{
  "hop_length": 160,
  "win_length": 400,
  "widths": [256],
  "warmup_steps": 1650,
  "adamw_weight_decay_other_params": 0.01
}
Rows from block 8, named by matrix and row number. Each number is 500 + 25 x the weight over its row's rms, rounded and kept within 0 to 999. All counts start at 0. Numbers have three digits each. After the name is the row's rms in percent of the matrix's.
# conv: width-3 conv, dilation 2 (model.blocks.8.conv.weight, 256x256x3), inputs 14-27, a 3 kernel for each
conv.0 098:536498528488528529494487554488450551509484503465520492515495497493466475503520526499498518532504535514519487529479521516496446
conv.1 096:487513505482477493507472501498493511458497491513493459477451496496492501520494543487465487527500490473514458486492480522491508
conv.2 102:472487495508484480493514505487496495476552493532510508495483488453497503506468510490510492455506479450506476455503523479532483
conv.3 101:486477543460493517546567462498500458493491528490480517492537477445493542495465536516481543515460499518507483466469492482504505
conv.4 100:541515463482482542507472489503443536524499497467475476494548500479493530488491500512492506473478463543473478543521479494483485
conv.5 096:475510490474468483500500514501471467486512497487533471507481491455471525454493489523498507495450525461508496512511514522490518
conv.6 099:508500504464506499529528442524460472511482468521488467490458498477501513537495489481475512513485471472499523502484487547490565
conv.7 107:500525528472461524512486540464493496482559485471504487539460468486502510502485464538485535495471515512489491520451539520478507
conv.8 097:488496506546504562494482503466480507512473494515520513470528518476512472516489496467492497454504502504539511535504505479528489
conv.9 103:491549451526504502547500484524470489457528462525476494523500496511497475459523517466521491460499494510463497498536497440499542
conv.10 103:484513499467483507512493480525482445496520483455493510538460494516514495512503469485516501519545521487447529488490439521500538
conv.11 098:462462479531486518508519483497520521493455524460556468531514486470491516522453524492520491493527489465518470504478497493501472
conv.12 100:513505525480507513526498479486556476446510496510525447469498508522498501505525510519492508528515494514494476497481514478532473
conv.13 104:510498516511501500504493479505477490494511520554479483463504456468484486545481499524455499522474512506509485452515508537483518
conv.14 100:488545469500494480492493516493486460493496496525520502492498527513485508481502479480530511536517462499457526478542506452500493
conv.15 101:508497541538479503459492518471521526441547511513525511522485451492502511501519533495474520489488546464487479500462503475548548
conv.16 097:478496461497473516497470508511499505460505523542522457430460511490498500534485528508494481490551537533501520503536490463516482
conv.17 096:535475512491486500463518491521510506488494473510478525547536471466482491524517519521520457470528551497505525508463493497547485
conv.18 095:481476482472507527468485529537523486488503506469485516474479468496496505478484545488483532438502473493458521540492536501479500
conv.19 108:480518484498468514486521550465444572508468534490532487494530510485475522539482481476519518465534526461484552510462495516517504
conv.20 100:497472452504506499492513528508470503513464489497512502530481521525526522549501485507528453479515500459481493472470522517496490
conv.21 101:510497505500516497495463519473493496520537517489478493488497538496456468512508456478477537472517499481484504530523464484531503
conv.22 100:490479495548490552489508514500439494510515489473491463449500476541518482482549488528515457521475466511508500494500533523488461
conv.23 101:505482484520476518478520491525505459509482523495482530509497455449521524450525522494485487525521476520512465465494547489440489
conv.24 107:480522488492479543511511513489501501493512481468498510448488534519491540519507509486528510479471503500498487489490477527495484
conv.25 098:502499491505456518552446509477455466481531508506505506483488465494512476508502473488477496515505479501473507525489507440534488
conv.26 097:482497493502533535508558500495468533462551487516482479522475510531532497474504458516497459505475496477525434493464527510506471
conv.27 102:495455525477534488467497528537477509454472440470477482493502522523493507504457500525499514535525508500508541489469489499472527
conv.28 100:548495483558459491463481479482498444527508488484510503522531500488475490455472498548460501510473510468468488550498545500451502
conv.29 099:512512538517513497516487530515457510556493487485534503490516439513516503459507479490488506467508517489500469521513484532495440
conv.30 100:503517493481474502513518487491472465469516480435501513491499494551536511524511502517500485509505545459543537503530496535533509
conv.31 093:504532486503500499494538486498449529484526473509501500494483480501504537498489505483553460487453531527538494495480520459477506
conv.32 104:510527488507504516480487511498493521558512445506490460521468515519561518495532515455499478516497507457521480501457491495543501
conv.33 105:527505534484484489473492515472526476544461504473513425503485519498469512479499469490449555517502521475503490501488518467514494
conv.34 100:510525517531502495495517484518523493492495477529511502528522485522536457484486485478483541549481504444493521488500499489452505
conv.35 101:483512543465510445505466494529451516491493507482485521523488507540486497451473480478482495473456527486532504519504469524471491
conv.36 100:510493473514524463520493505518517496480510497533481538492491489527512458526507478505499502519505456483486494502491474502463476
conv.37 102:470462529533515528512494520494498508497470522499496502479498467507493537573499516501489510522498532509489497557479510532521466
conv.38 098:509463511534485466476491506521500532494495489471496494486484458507520485503450472443567488501514529526546474480449534515499537
conv.39 097:522429505511500532488529536488503528541530487510542470525424535485493498514511513519477489492509496529476503485473518498480435
conv.40 111:468484506527486504478535582468493535504474512497484514511448513466475539510475514501493515457552525516508539515517496514491478
conv.41 098:533484498478491530521510478508516530455505495429512493520503472504505538459459526469470531492472509504461486505554513514443496
conv.42 102:468485516521475468492494461533478500484492505515514459504472474509508483495535453502505514505510483473474536501460478526558490
conv.43 098:541453540496502508516505485485493518520508480450478493491477494499519484504508499475474503511550461453486536501514482492505518
conv.44 099:464472473498500496548503483504457511514490461483476517566513518474538511498507493505523523494542435526449520554515532523480501
conv.45 093:511475506476492526496529486511513473489543430577510475439501518444469535487519524531494514429521534475456514542542482502503489
conv.46 098:511464490486491518474475493517476490470455508456486471512471488516493524485511524485506467485495521439548551472513459502479513
conv.47 100:483483489545470508534502477506522507526520505507525483504479486469484498498482500513525503503531508469508495480498461525512454
conv.48 102:522500509500496512483498475529551477481498521474523505530517474508529528496500548486506493484493465571478485494508529509536491
conv.49 096:479541466500541517501487530467506493505472489491480497438492558492456500510494493543476478578508511485504538516482509518521506
conv.50 100:538452529474505489539503500487523529472494488489533488492497476476517532489490548488469527505496520508497539491532504535538508
conv.51 104:500461475485532508489489538496504535490486545501517465483521490542488485473501469467465524477445523504535549473498487502547456
conv.52 102:516475482522467501475523482492504503505502512511505530510491519526492524520492478493497512526526478483496461489483488524489516
conv.53 098:484511464518493494515523533501510530501484455499498485449525471494515516471528494522507499473528427446523514495471508476525520
conv.54 101:520489523502499463484475534490477494543520531509553529548479517506484494488468487501508471498489468496535514480498494482482491
conv.55 101:493499482481424485483511469490505511496532525513530523476479535504446528519490479484521487489505478460484503469523482498506436
conv.56 099:515487530503498502473522506541520482508510476546486496548496476490523493517482506521459469501492476551491478475524512481530483
conv.57 101:488509483519488481475532495528489498561500512565482489467506517513475485478501507527537493482496486505505514520488451536477442
conv.58 101:521510490474502493482502472436504516463494483452524556455590463499498492518483484471495485513470545472545513473507524513436430
conv.59 109:500521497516493480468527510479495494515482512464507464475478490503504508493490499507492463497517512514514495495495502519535468
conv.60 098:520538449550490465474530493509521450501504460511506478505484463484535493516496519506476512494482539473508490521535481479486516
conv.61 104:505504495473497501479532503503475477518447510520513492510500504482495529479467535470477546545490483495488499504493513515499541
conv.62 100:506540522506451499487479510546482549519517491484468543489466502529472531531499507456517514479529478508553477474470493515510482
conv.63 103:478469518555515508477492518510472547497519483490471516467466513498460489500488493454502498475491508512489506513488521477479514
conv.64 099:491500527484481503486487541539537532491555516503512457499519494494503530512496491521469508517470503450508452508508503500508521
conv.65 100:523492454472494494528521504500486485512547517493491483488497546504536525477458498499523478535492535508566518522461483536502503
conv.66 095:518466492499491488510511466482520508502508502481528544518474489480456488532507497485501497535509502533460520524537543502522516
conv.67 100:565464519499482513511487463517514500502473502552490493507539516508479520490505537466511511501523525518442453519458482518503492
conv.68 098:502488499479536510500480531482487470477488439473524486546464501463518555509487477507547471511476471523475524489507522473452540
conv.69 095:486471540526512460455478485500546458522477500518552516460475528528473503506512536492494464487476504497525531495503531543494532
conv.70 106:480506479555445494468490508531447509523444487470507487530461499463490485525496494473548489500508484518524504534513460517536451
conv.71 102:465495489470486488478528525517449536503490538510516507489472538503483453502495554468528473513483497486501501486454499538490466
conv.72 099:494475535504518460503500549483519494472491493464533509482501512507544453492491477491501490536478458526512490491488470511471473
conv.73 099:541503488489466512487511515485471492506508538496541507485507465499509525513488526540478501486494521511454509520468480529496519
conv.74 093:534518536483470473497523518513494514492512514517489460460500542509516509547524522495479506504476520514515515480526505526519471
conv.75 090:495475508483526453481538535515488513470469493478521508470516540468472491473562496523494472495492473504509520501525479484461522
conv.76 105:524516429520479535495495497486494484513499520483520478522529548510498491460494481472566472513494529473481491536509495502534470
conv.77 103:504465498513531474461524508481483496478470565521459471550509444474518512461499546516527515513461483510502504493527505510483506
conv.78 097:502514492509472511469541473468472510488474495515483532508491498499480484539469494511492496494494465506501477527504514477492497
conv.79 103:491509537506477472503510484529495461526500555485467519472515488443499511516521514516464483525504466508503470504544482440502474
conv.80 097:506500478504483501480529491473536525549493447425479488490482506533504511489505489522497480461474487488534506483502488500462510
conv.81 099:524466507507536494469469502541514511547450488536505456542487507497462506459518489533467496474539498499512507525508478477479528
conv.82 098:478478508527526508508469546472549504461525461522467496487510484475502487518449522476522479475503512519471491510448564521509542
conv.83 102:458494481506502526486541492536490435500488468516483484491469517496518521509490512509534507531441484550488497516493500520499466
conv.84 100:556495520516505471525528468501513428497505516485498499523455531508481511523470484525476510492469495495505507517532502477480488
conv.85 103:449480481514503500504490514537491481485472502476501514511485459449509485488485469512486460505527506523507517494529522510503517
conv.86 102:495513527488544486457493482500506473441557485467509505494548457503496500507539539447508469472506516500490508498530513493503449
conv.87 098:465494506462519495507459496514546469499505516540464470505463500460474487477520516447484523466500451504531501493471496496485509
conv.88 098:569483486526493556547497497491497508515499464490529495535507497499493517487462496542464478456524462501502463479523523537496497
conv.89 104:502516463527541511497478448488489513513519498514497508501472481493505499501465459518487491504498481515486506536469488536540435
conv.90 093:515484517468500490501501471478537509497533467483505477475478523504530519543518531473475490512512477533472551463520464487445531
conv.91 103:504445491522493451493491473514504500492495479499496473520462468521491487466507490530516496444508529464518513513502472535499512
conv.92 103:478500524488476538550467499515497496472501514464496552502513508497465513526513492457518521481511531464516508523503479470506481
conv.93 101:480508491481527502508503459504465485506494455516425506523491489475473507514574537482515494503526504502537491518486497493544495
conv.94 104:478485503501488512495542474512508510499508530494498517497496491498488518514512529516462545529474474502504488518478499530454513
conv.95 105:520535480492455503502479540524520486511501477543497468491468519507499455501482490505549515529502518565480543508524510476508482
conv.96 094:493470485545493513500466460486529542529500481531501470500518485505497474509497531509485509547489473540536512516508509488470512
conv.97 102:481528502506499488526502480472511481494487506483475517525528479471542497492504473522517483538459490496514462522525488455480548
conv.98 097:516467534466472515469514532463521490549490454520488507537493525511497524429547479503485510499513484496515478496503532534451489
conv.99 097:489547496469462567525483520461513501502515512443503486531515455506523502487477518441501555484494480520478528499509475464471495
conv.100 097:522486512469537550532474472501489534509471514485463506483501473498510499497526505520517458516534536504498476512489542524524518
conv.101 097:533490526527466508505479525541526490494455492465506554518499492513475481538526475484479503545507531507465473486506490540501476
conv.102 102:522437525537504506507482480455455489508494486546477439492483480472530511493484534507528521528468501508543508538492480470518493
conv.103 098:524501529429509547495497532511515447460485539499524524454518486497502495517507450505475452475446469513472487505511475495443515
conv.104 099:520476486518504510489493508516485508492503492530509461478515482490500573520524516476493537489491495502496500477473483488500511
conv.105 095:544488479494495526478500479531531517526448487493489516513524525476505504517463493494463501500499529460500504512504526515542516
conv.106 100:467512512510509474498512497456479527488497497526503497528508473520514500530505530529462497453516456500515502510498513493456512
conv.107 108:505495489504496506497486503537494516471516514516509491483527477547489480484514430527482455492490503474517468524561464525519528
conv.108 100:474514486463475539479504479458482505458467450515463490534514554494489547515487489483479560495515472514486501491439518523522484
conv.109 099:522492451479494497475508505480487493450511501543480518531472493453529505477522460493493500537487523517506487506475538524485469
conv.110 103:480460490530447487485508558522471561478552451517527484465535498459500480513497512490501489515517494494501506548497494492523499
conv.111 106:433502519499480538514448501531492550533484477495517499519474525525481473516446484536475507521544550522481516512474497499470509
conv.112 098:475497524490514506492565491497486509481500465511492476502500495540524515502510489549508465500506554502506499530482475438518533
conv.113 103:488509478502521505517468516527486510481485503504480517496497474504508529531510517502506474484514523474466507529476480521490551
conv.114 106:510525481473521497463510479521480520497474536486505487541538461509517489470548466463474494500509499499500479478502489464517466
conv.115 104:496482499517544549493461480527488495486501483522484476444474456501509515523485496504508509453544435510523465451546499502470540
conv.116 107:519480478517457517510475460508480511497497523510501535484490478496512514454489489492524535519486516536481469450505526466450538
conv.117 102:491501495487514489488535475468543526475541518472491502489491468492473526487503510469489531511480495491502500487488509502493561
conv.118 093:500493515446490559507481510520528484499471474560449512506483479483535505485462492487475525502471521526496497492460485538473494
conv.119 099:427470497439528474457518495511494497477498511497483475504519469487450548461514504493519473491536473504533476520471475487522525
conv.120 101:497450485428570516507490557488514503552481470507492503488492490529484547471532525447480490553494513519445532539532509537452509
conv.121 106:480460481541524501538520523540515491513530509488491454497511467481492484536482476510487486538500503494465502513481494490480501
conv.122 103:493481483437524543484528479480501543482422546475473485523487478473464503461477518540486485484496510521456517468496512531516529
conv.123 099:522528498532490494518533513483449544514488483532541547508493455479516519485473503497517495504514524432507503468456475504477497
conv.124 095:461498497462482527516508511522461550464497473495489540500519512455539479516495473479514472460468482522508503523486526494468530
conv.125 104:514493562525470512509481486483466512472492517476467510506450536544504486528460529543471518483511476464495485483461502521519501
conv.126 107:458494530537496484480495506527461541478521532517488466505523486523458472532484514529499504535502493523479523506519507509512496
conv.127 100:499446517548481513466486464476524447456486532480524487508512482471493529490538542455498489533461501463495501520517535502490508
conv.128 102:475539481437510536510498498514530516492511507466502515436512538502487502489533475452529516501503483473523491497472506482530513
conv.129 094:561479474471526486465504493547474447524465508504518521496480516476558515483451543501471504520480460493473522532472531533558493
conv.130 105:509507533501517475506474476518480503481519491463530536509494504494496516522507505512530507512519552489511525487471497506481487
conv.131 102:475469498430496552511505468443502528510520513510496550489510485520464501491497489498497500525449510513476483486477498474497544
conv.132 104:520516522523533485539461483515513491515487543511496535513511519488514484491531529533512502486468575509469513511478575510485502
conv.133 094:476501506478485493508480490499518502523459482573507455499476474485483495510483467463513484521535523512506477495513487507495541
conv.134 095:456520515453532487519490473509491504529498520517519481495481504486538491499521512510506503492485485494459569459564466508476479
conv.135 099:475499476494491514485531482512502538477501501522476485488543496476528476519492487506522498502467483507446488526503499517498501
conv.136 102:494487512522514510548524502521495488531499496452488518501461515517460476488520528478532455543524528482498495468473486528498502
conv.137 098:477498476471436506506516509523537489491477544491501501454520481528544574501494477488489523457487527510520512537476496507467519
conv.138 099:538493502502531502436487501475517462517501483488474525499509498519509479501506553483540479595497500481500494499481440476474524
conv.139 104:508535463500462480511463452457504478526492505516477481495494500481499498480524534494493487494514544532465482503524452508524509
conv.140 104:520526469472477493555496497521485501497469526465504521450502548503489470552501501527471477481492496481497509508487468462481486
conv.141 104:488516447516535474527425497494467490520491464502517460504482509491513489474492535501515508494478557510481470537495487503548491
conv.142 101:465434532473486522511520495517478489493477462525484493511495459497495485496463506496457508488509527506511513494499448502522530
conv.143 104:498485509499490471501531473485503509474512519501527502452522506453500530468492524486502446565485516500522510511522502530506476
conv.144 097:503482534519478506491496482489511501518501464500508492486525466517514522549480472526519462487479515557494515460495507494495470
conv.145 098:500514483521521475502525507454516473519476513472470467546501502514521504504490540469475514540515536519514472511552478454521511
conv.146 105:507507510525488508520499487492523527516471525527498510516512491484498502507496478539516501507532478523479522547568522472480515
conv.147 100:484494516459537469488530488532518464470498528494491539504434479494512495500488496527473487493522516456497452538517504484506493
conv.148 101:475507483516493470510578523480482511536532527493495491486502508482511508484543523531486521477501497471487474491514515555503506
conv.149 092:541473496513471492502489515473510480493462511480451537534479514496457523523509507479555486469519499473547520470544498473544490
conv.150 100:533476511511513521544515496515475458549471510490488499497485493509490518532517491511519508493486507480499483500513533457499499
conv.151 099:468517461549487519462490468512523523482545468515524503493505497488502512487485506489511482507507486506475426522498470492476522
conv.152 094:548521472492470480506546518478492455473487482479500467540462523501502533515487499477476514504462473527455464484501537512475492
conv.153 091:463517476493481481480523523452472510497465524488481514454475508493520497504475444453518524525503505485492533556520491458524508
conv.154 101:520522480520495515499517480489530470494455480460536508489445488472445539537430490475507502528515464520525519546489507488470495
conv.155 099:525528499469519488471531471457527503468495492490512537490470524473533479541471568450501497510487508519539497497498531491491530
conv.156 102:540464505510523526517513488547464490468490563506512485546481449502461510478526483481490519516513523526478505474502560519493481
conv.157 100:484502505477523521493492485515472493518540451504507486513479528519469504519498526477465545472526489492445512527521506490496518
conv.158 104:510508491470504496522473501432588511491505490473480524508523520525501515443501487490515490504505526487526469529473488500531492
conv.159 095:519523502537461474488495468512541504471509505475506502491500521483498461444482468463464496515497486502479509530507492489509510
conv.160 094:481504467495509482546502461518511500511506532492473495473503520494442499472530486477483470527487486528489542497471523508487456
conv.161 098:501565484493515488498481482530454505464490475477534535564512443534504524501514489493485494503491462484487466497512507459508495
conv.162 099:510502531469526508528486508537470520511519489500502497480475538481519434466503483509500507561458498549514505511468495508490482
conv.163 102:494505510500482492449521539484527535478489510484494475484520486520490508472536503483454529530498501449486528480514450469501499
conv.164 098:511477452513454522521466509490523500507492526464536499478509506505484514479474472526481501490494449521513486511453509483521511
conv.165 107:507484537489483475500493540488496487488532484512496508539514507525462532521548479522504518490492531472489522534503449543526467
conv.166 104:449550481447492490504512503441521543461497511502516481493538479520513484518501507511557490487547528459525483497498468489521504
conv.167 103:528515474500450525506463542474502504522497433498534542532441528501455512459491506516444478524488491499522540464446462494542481
conv.168 104:494510493488478520503536501481527444508502509516500479511482540509507515493529486509502478504514483473507476474498483454494497
conv.169 096:545485524518493471475504504501489528484479510496480474510486493506546456522469508528471487545513449532431528517476491503503524
conv.170 101:497500457478503505536444485546506464528508454462520511484520490585519458473468527528518460520490505525517476518514483506479491
conv.171 096:469507497494555528545501491503540487497443540475503476518484452511458500466535476513509533541550529470481498516464543480503517
conv.172 103:463461500500561483490495485551473514473528507468459546485500538495482507496495490516500476522530508460484491492507472463477539
conv.173 094:496490478481488506502511498513543500493510483481497480501484514488470513484554510510500466522516500502493534496518474482519465
conv.174 099:482448512513495500482494516543483491473491509483505467506462477518539495453496504479517519508540523493483537459518494513531492
conv.175 103:483537449476539554506454543491523509476476502523494463581517488538524472479500507501515502450508485507485492443495508456497502
conv.176 098:493510532454460547495521497524514461498556460477486465488482478436496492483547509509500506506504484498476477476480485481521502
conv.177 101:532500504515513525515468559496449560496508446520472496526490533502465478504495494540454517532517474514485503510467502436581464
conv.178 098:503495515491488488482537424527486477469478544501505531522479495487499502505481511507515482478479474495478457523498473480496517
conv.179 101:506498531494456529519470526507476546484476533455494572443518495488476497510500511523518505498500496476526501523524474502497454
conv.180 098:501506511450519527503490499515514514496534483504506482510475506505526527465475501515516462510523479531483493517470484464534515
conv.181 102:505526499508546529537529486554447501511506521509503485495494521502520485511533462491534495520480517489498495527497486530467516
conv.182 103:505534513502490491497520505497453510518501500499516493517469531534530477507467463505540496516488504553510532512532446468485528
conv.183 104:514500509521514532520500492491492443489517521479485538454560482463493518521482449494485475480490485497523548489494511520502525
conv.184 104:517506491488456462504487518518494489457449517507500477469507490542533540430521471524470508499453495459506535533528543506514483
conv.185 101:511494487532489489508485529513498499498501463492486491495510483491547443529485472489499536490520490520481483506474522518515524
conv.186 100:528442517490476525515478511496500508496489508511483504475517528519511514477457532501491457491507472511501474551487558487495531
conv.187 103:459549474507491521464507499481438562485528484531472543470440489519473503469515510530482526521462491524488517506450488496492495
conv.188 099:448485507485521543514511524499512491507475529501558459507509478541496511511492529473465485505519523510509489477467467464520472
conv.189 097:437561484509487486487541552492525511496473465515482538487510522551544485515503450512507458492470500496470472481465469509504500
conv.190 101:483492504530484509530505464456518491487495492479424486520543505511496484477494506474557471493532518520441528504475472492507511
conv.191 098:454520514478461513507472458501452504443498543481505484483485511539541492523547506525513477498467476493483530527489498479510500
conv.192 099:506444516535518463520531468479494483503517468508506476555448458526507551522492514542503449525497513530479517474516506489512486
conv.193 095:487482521509523514529479502472455538538475497512407519498524500499509498474506530494476525511526462532525538505503503504479494
conv.194 100:546512515487500522505521504515518502500508532494533492495478491502498517568539547533457502525529465489483503546523472490492510
conv.195 096:467505499501484473464483475509475491457504486515462517454488543460513525521488519517525472515509479493538498527532494487513509
conv.196 099:501486509456541505470544507500493515481506546487475493552525495472476486563496498500497489514503491484506499463495540531510493
conv.197 102:485467528459491536528499535535477523515453509569459490520522473522452510502506502512553505454539496478493514559466480481520501
conv.198 100:492498513482517463520551456515496465521466503490485528494515517562456456480484515529479466498531510474461504446500501481521546
conv.199 106:461526489464517494476498474488514513497506444488514524515498469464493542455463516510508464493535484514545508485479523473499481
conv.200 100:506488463485501503470506470522471530530518469535501468486501515534528463519431483545497448518494480512485506489534502494503504
conv.201 098:505542471473527496480484517479500488505457497504459520503494521525528447504465485514517491480527443468488467513474492490471488
conv.202 094:464529523505524509533488511513479479519478516507485525514512517518501508481446504498517493505535490454519489494498469513515489
conv.203 096:484527474470514517488509531549510522503497466468527487484485480498498479502515451486502480488503473458503527533455513501506461
conv.204 099:507482489468557494527486503521552481503518492478496518515497476497471559528502514499512477500463510486510489500469507527521515
conv.205 091:520520457533488517516543472516511475527500496501480491544483486514484505483501464471497502552539476474492517489513490505516525
conv.206 106:488522517532509504499449500560464507492481555500529473499516548476525478460541467503517537503501483539500525541509447512510458
conv.207 098:490530479489484516483508498492552510489489503508446464490533521474484488473485510502544461500474476495529527500545458494500464
conv.208 105:484560479495467518507490496508510518469516469540473477527500480519477504523482505511555501473473519444495534498548513478496487
conv.209 103:502489477503505492514534543478485493518522489518466485511495514475528534483500497497479533476528494511526491535461485493521477
conv.210 102:483521497548531492525499496512532536509451488490490515499486497515509514506499527492519493506495507518531473525489479536496441
conv.211 093:523519508481435503506528497494493454517531471455523510505526470527510480504511485483510513505519515502486517476499514540551519
conv.212 101:492497453478450449494531517546498465515495464512473545493498491486471480466492479491495510561492482526475525500509484466481535
conv.213 104:468531520534482479494495535538481523490514520471489505460522480450516519521488508473492555488491523478493502444481487504496513
conv.214 103:495496483490493494500493494441496484501505537450555502483503461498535497549494524487460514488496514479506509522470490475496490
conv.215 103:450497510536463454506519507478480508537484506513494451489484465465485490504514473540477504488499493523483510540506482520458516
conv.216 098:430512524498462509524505503510498502467480522534484501489516510497492534498504512515527484495481480525472505494494506496479462
conv.217 105:462503513486583505503484522455522478500489543507505507540497460523481467493503514522499499547553503511501493496482490502497533
conv.218 101:530507528511498472493488529474458528526493531542500497512510456475504500507514504476482497507499447545504481488468494490503478
conv.219 106:485535460487541503516531509514472536496455508534499518476478495539533485504511493508527530492512472494478507478530509510461509
conv.220 094:509513520479506519487527477519482513505477523490508506498456499498548530558470498510505476443515543473458454493522457489525484
conv.221 105:487507566489481510463470513507494507496499487514468487469455513469516498479478491521520515486468473532460528446481510513513502
conv.222 102:467518488469509495543484496536496527497529507486526532478495521474513511519481550550431503543498470481503510500473480515475465
conv.223 094:544503470484486502522519500459505510467529509491518500462507513519477477503503500555506451530532492513458510553514494488508526
conv.224 098:548546512467500531500513527507469543490495463522489553487467488479509507533456526530507479492460498540509514484475477492503515
conv.225 096:457530490499500509448509485495498532497508523530465533530504498536499523538502540472528495446487497483486488486516463548500485
conv.226 098:492518468445484496505490486503541473499442490494538525517505488496475544464530498494507531532502523498489514524512473462494497
conv.227 093:495524452534462528451515478464519500451510461521534461476519481494508464544458501500507525499512540491578465504474524512499540
conv.228 093:486536513470497532524479498488523474493459513520496498505510500486507546557487546466538465542464464515505495500509505500510533
conv.229 095:498502492509491519482500521489492426464497466512472430518494493476527500463502507539531495524499486501469481480499521516472548
conv.230 095:511489558513488490511485548531494509524521507522499466500509504520523439530507483492499488507486509506473476512495451508501535
conv.231 098:475486537507511490490480538520482507516514478473460484558515522471494482471486512502511526508524495485503504470532535468527489
conv.232 097:490500530542493483500483504507509492490508466504515497505492521506561501492504523472460521486465488498566503490484494491486491
conv.233 099:511502483498500494507521479467496488541446502488516479498547433470481445481471560534489508503529515494490503505495501518492500
conv.234 103:507521470515516500483516516480490499500490492521522468510483511538506492499541465484545469547506503496476549485454508521524501
conv.235 103:476467515509435532474529504461517493520517499489510485520469455519491504517454520517534493507507502474499499489451530523481508
conv.236 098:545492486482470477547480518549477503528502505483477486476497451505482499484495536489483480486490457502508484513518487485488507
conv.237 099:516470484542465510490542475479510533477508474530487518496513544479479507450510468515505476514497500529482524513523491497502522
conv.238 095:538491523480480464513493482492500501522498504531501504513472508509519518478499477522458552524495467456505515483477482502486505
conv.239 102:509512496481560470528442503484487528496507524519465550485535515502488526507482490476480502478480496503477493477498521533508511
conv.240 093:519536519513486458528511512524500483528529515499557496488531485468501528498528503486498514461510508501526477506505545512498496
conv.241 096:503521522499526528564482488475512506507508529491511504471496496520505495488476486488526479481491538540482536488509514500479459
conv.242 101:524514483502509502459537508467500506522504513547492509509526496521480480537478498512520468519501476534509469527444469481525465
conv.243 098:479519511481486533470523470492521496476509528505527500469481489465477499511483490472557480547453502502490504522500495506472474
conv.244 099:498533501546489503496549484522531480494561486459536530503440480528482466500538489495467545547534501467536451501495510479495474
conv.245 102:510522527500517516510483464509457501515576498510518550522466521538499532522520451487529488524547473568516465516508469522485531
conv.246 099:473509539483498533481521510504534497515496448500455491531495508535473488497525527456492448509510463523466525488523519521482497
conv.247 096:536462519488476514528502499471495511498500510478476532522458521486545488509473448499502493511488529521493514483515528503505518
conv.248 097:530466484490490490518509483438538490493487463512499493502476504496475507510497540546523515489488523484492527518498504492474504
conv.249 107:516530465506522512503506525471505529452473498479478494497524503472500545476503451496465507474521515507479498516485498454466471
conv.250 101:504463487497530448474470513527478559494514503512504511513494507488544515474516495549480447499527528515485476498497485459523499
conv.251 096:509480540528521480537484497459473523477502507483547480504448477482522502489514513481507506475489506495476495488468497488527528
conv.252 099:502508492515513481515490558542501496503534457527495545494530471484507494546528521518494563453486488488527549519466494485540465
conv.253 102:476503479466504549510463550554497473489539448462551508484530491480491515478591498503509546518515472501487496517470538457495534
conv.254 105:465519505500503517506464524508502503472538488504480494516495482483538474517452490528479448494469490470515490518512479499476501
conv.255 095:484491471524528504511444523483522537542535519543480469444459521505497495564506547513499475490497518448498539525515540508484496